Weights of a small masked image model: adamw at rate 0.0033.
Rows from block 6 of a small masked image model, named by matrix and row number. Rows with one number belong to one channel. Each number is 500 + 40 x the weight over its row's rms, rounded and kept within 0 to 999. All counts start at 0. Numbers have three digits each.
After each channel's rows are labels from the 100 images, of 14976, where the channel reaches its highest value: "top examples" is what is common among them. Only what is clearly more common there than usual is listed. The data: made-up road signs on poles.
# convs0: first 3x3 conv, stride 2 (model.blocks.6.convs.0.weight, 144x96x3x3, each kernel summed), inputs 0-95
# convs1: second 3x3 conv (model.blocks.6.convs.1.weight, 144x144x3x3, transposed, each kernel summed), outputs 0-71

convs0.126:483431463405523527522521520513466572445444541496509545519488607502480494491474511559460525507506457599472498456545446482533489538500467517491485454494504499509551486477570468464474473463578443443552485469530493483487455474497520484437466582469554496591489505476428477433520522471534465504
convs1.126:524502487457500459483504470475513483558479565476518450435514571514537589506423472525496504489485516498453553523511478468442546449585490506387519531516497501517600454484481503481498473543533487498442479540522520516527
top examples: triangle sign; white rim; black face

convs0.110:491494517551462546525495509524507518514502468389559380453455539493502481493510510454501507527537465526496554503487514534544517511500505466461413481562471509498442467528478514379511513444470502502524463468559545512490461580559483373511465499455544511536463484518554469507560483486492517470
convs1.110:475520467499509497513498540512491463510541475523499535489517541506503536522511521531508511525506473521494522490478525453502472444476479509484481501527485500473530491487517575468490500506496460497545514416476508463476
top examples: yellow face; blue rim

convs0.109:457502400465490478473546501455505553527537507468514487526590524403501500553493524498393500538389534537469465506514502509537434493500470528474501484513551533481512524531562460490450445493518466571465442512479486478524479483560441526449415546491536515499560461488475494429529448522487489477
convs1.109:493513481517506479534519513440512536596530562567484479421502488502498489526490558543507484426512492435479457556569516507535483559480512476485461497497506512627531519550511540527486460527501449509494477509474541502491
top examples: orange rim; yellow rim

convs0.114:500445498460547458501460514512482493471486501381448539492487509548497486454561530544486523523329453489457501492495441479536456486517474451469554501510498565503506435548504453454467475452535453484486498507398498543451487472547512506503513543501475513580526515513541494443438480485515513467
convs1.114:595555498510521456513441535482478454486527486470511510504498515475524494478470484521502472497552499460516534558468506613505594498475520518488552503523487452502485476556506469514504501483498616519498495614456502523488
top examples: white face

convs0.134:439479515441575482532407519419537520434510524498352519529490546523485463486504517433488517505490497498492485501529359514528422516525522549494503484533507521458471463476476462467476439486527468512467492517503502480523437580541445549495467522490533517522521508495567489494518454494445463510
convs1.134:461504530546509535420481563468542402576527534520455519515463531529499490500578466538495487402474470521453529585556552553481437498517539509530530511487473515519486500450504537608512509440484556454585462494483462492491
top examples: white face

convs0.8:442423495392504508499420483471497537502466511450483413487505527494466489483527515550496520473575415479525538470486410522558484497509513539512477491507531385436493464486514479438389489485473499498495519478592506546482467539475470394483473528468511526522512481481519474543508516489483481502
convs1.8:474496543522501525483535559489496463512523505530508554511463513505457578506503522528495457461461487567551512493546545440513453480528545497493502488529513471483452560465505573521433472470518411489522513495482514414466
top examples: yellow face; hexagon sign; orange face

convs0.133:513569531609477490474546447543474496517520504508584475495529488524503505479541514463520485508511597521570462508451622493498568429468525454470462501489495521516526488546487544519574432504526474473500486516523507451521501451471496491523533613573520438445492500530445522472526527496477471447
convs1.133:495470588515492482520443518519470414513560468453525561492453461485458507519492523551499395442489478506494499540529569497472522520503624511509474506505500526429471590474524527551464455466506511521526503539502453462491
top examples: triangle sign; yellow rim; white rim

convs0.90:484428508439554525445433480467525468468522521387448528463503528549491438509456525558530544433437501468438498431498541502454531480493518548482450484522552482512509523515462484502494484511513474518509524560428464530378444528523517489491497523527505467610534494480505509495441503424499483523
convs1.90:577555492500508497533468504511486540541535520523556466540509505546507568656469477509494486481480498475512580510503499665471580495520507523488541472537507534507507497492491509519521493503501585491493523540603487488463
top examples: square sign; blue face; teal face

convs0.33:503432399452572508500509498528496488468444493474508498475329539465482523503495530554528506537550444512549505430501541498523502475454497517475493512505496501482470507501518464420518464469508534375548500452564504529493509537452512493471499471421497510510506445559427517514506523491512445509
convs1.33:531516497507484490460512601514513528458514489525492477511493454456508515492500556472479498466460491526473498466507545479529526488498573517540568492487472476506473484477493480502462499529513497532500477489544484471518
top examples: white rim; triangle sign

convs0.86:500441413457493486501468509482503542524450523456587457492454554492441516494516508517460507523580479468491536428515509564540513470478516495498474498467466441540473503497534421383467434477530568475453482454572527518508470473517468428454501557480461503564519502476387509508509509489509460494
convs1.86:521511500515492499454485521478521511478512447517496535498492473489519499505499523475488482489449499541492473502515517364529550502496487463469524494514513456470512499473519459516470476521502435497492487588528519500496
top examples: black face

convs0.95:504473508486495493488499515509492506493459600540509494496525584495426458509455515537529453511505466460510486517531479497434514497543289548542470494497514549505402503563476521503472517577483502556460508510431568502488467471545551484514524488458520506481492520555466513515498476489526481499
convs1.95:543472515508535504586486500486520470496552458579454547513497519455505422499480512497498502520546472524506507492500512486547481551542489551516409484514509488497507500454508527498512477501548484508476540398617489480516
top examples: grey face

convs0.49:460500509482508540387453511523508548502455498474428462475478505490243461477511527584478548495473463490483523523478518482517517499466476493492496486516484520473521507559495446501466465470533451504528494528499522514475501506518484508518513545513552508551455471499527522530522495500474476466
convs1.49:516500505498508507500493518479515506479498509492514566513491426438495495521526546516500510489508471566508492508581534477509491523498535515495535498825511482507511496427493513513474505519497526492517604476549514515491
top examples: green face

convs0.72:522481554511567469410475420477500456485521467576501446527516500497538492493521493472446501499516503428483482473496497551551462511513518537417478522509432511441640498477485530545454460440505528527494507462465487565493530504414479516490509498488558447470527552430483511516497485515394464495
convs1.72:525489512502486526508515496549456500485452497499489515493484462535557519489500442470484519513485493500506478459440467490494493471448448536487538513513454461501538465568477451503516506457506501486469476533489469499470
top examples: white face; yellow rim

convs0.73:502465420483564533478483503429514448509505516507431583492515609470492526472518477496521448508483431516482530495546502496494467518483410523456447535499485535498468437492503449545464348471545497496527467493500486529521469486510414463522462458470513514491533408495520517486490578506476523536
convs1.73:540463475513537592464436533515517493535454491579497518535464541491531545470492528484480505527573451538614527457486568553509505509516506505497510484568405482499475502465554513483460527480493512483550520508512536496461
top examples: white face

convs0.14:528478518424482554537477486451491535528482549541485520504491462530491504515446564472496496541520449477462515554436482567454479578452538477504503466495410513508526541519485445501431440408443468504486519510507525432482434531518522506504499504494524464500539496510471446404561368511474537487
convs1.14:481477402500503499518505504525505491613459544506465494498473539515476512472557459458497638464470517480465494547537516513543496513471528429527509504499495547486502610496460497511497541573505471466482484599523520451522
top examples: triangle sign; black rim

convs0.100:494499482527514532543475489454509486470517532507493490488502502459499499476496529478509552497531527503478461490471651492511491592496475507450507503451415562447446530504477513470431353539522468516486463475465494488514495473479514456556477376510525452470510460511470559498461420475512513536
convs1.100:547494568538507488547461468472519515514456496557490541493461516515509510498487590555509513392503493502474488639617528485501482530504505491476474477512523470471506497529501611609471460437466507475513480499489529491508
top examples: triangle sign

convs0.69:525503585451546564534495486543464518482495520496477522449366525495487463523489550562561505530537437464499395431530551517498466512471565574485499513538451501535494532534503497449529463442425561413525471497543503483472480510513515463467458492504508470492565490517466456472490476433499484475
convs1.69:537484495517486511472495457461466476472476513455512449630470480540519506455532489473474507495497524497507470442485536497594509507492582485536459489489522532421463547453505451452527463530491475500469530543480451527483
top examples: triangle sign; blue rim; orange face

convs0.122:458439494367498556444446507461507518481458472475445487509485538444505487469533544448485557509493421507455497503432312535554463469507495507492473512483537476470497468475556476521411453486475507491513530502518498507500475527540472474525510570502506510533491546518500464475518532509488522453
convs1.122:503508536503528518472508550498518444458473510505551553568468502533467549527505485574510439491500470554624491492467495541461509555497571517516502518499482527447479566425471460578512506468497461495533501522525496423455
top examples: yellow face

convs0.138:536408521375524486517448474451540505478449495526483512494507566473523541520452551453454517557505421502513460459545468487517415530466523533547505475519567425488544531511479473469367434504506488536458478436531490532469464495471474480515505463479463485492534479477429493518518536495463537506
convs1.138:476496491495513600501490567502489442445430501498520524547459425469472527539469478548514563504481499490572451564523576500472484521474526484507502509500486543461374573521503479498526540468526528472499531519478509427457
top examples: black face

convs0.79:482496267502491505485536499499479523475506525463536525546539498453500490487522524509439547560485541498465501503464467486560495492468507476515532528544606525471458466475502435504520441490522506528538495511500471496473530487456465499500421517471505505516509426533417516468468489473507484457
convs1.79:529505502475497536454559546494433510408529513426481591548512479441434468538520620503483428578524486478500413505473557523486479543465545557497486498497514432493438452508481514530434438427511450555529487493485489476504
top examples: triangle sign; yellow rim

convs0.105:499477415569488531474559554433488484496495498525510470501493508451454444447528502501487555506519566531438497500543543491538495638475443494481499500501513505533429513512527488463476449457520508457523490467483517494532447455536468533453463465498498516473554493520342501510482456446504432460
convs1.105:492478497566485511469543480487539546455477523583528489489503427433550485443562513538524442486507583518505488482519501404540462477449528548576532531545509502541556471408520566530520457487458501509499490518532477503470
top examples: black face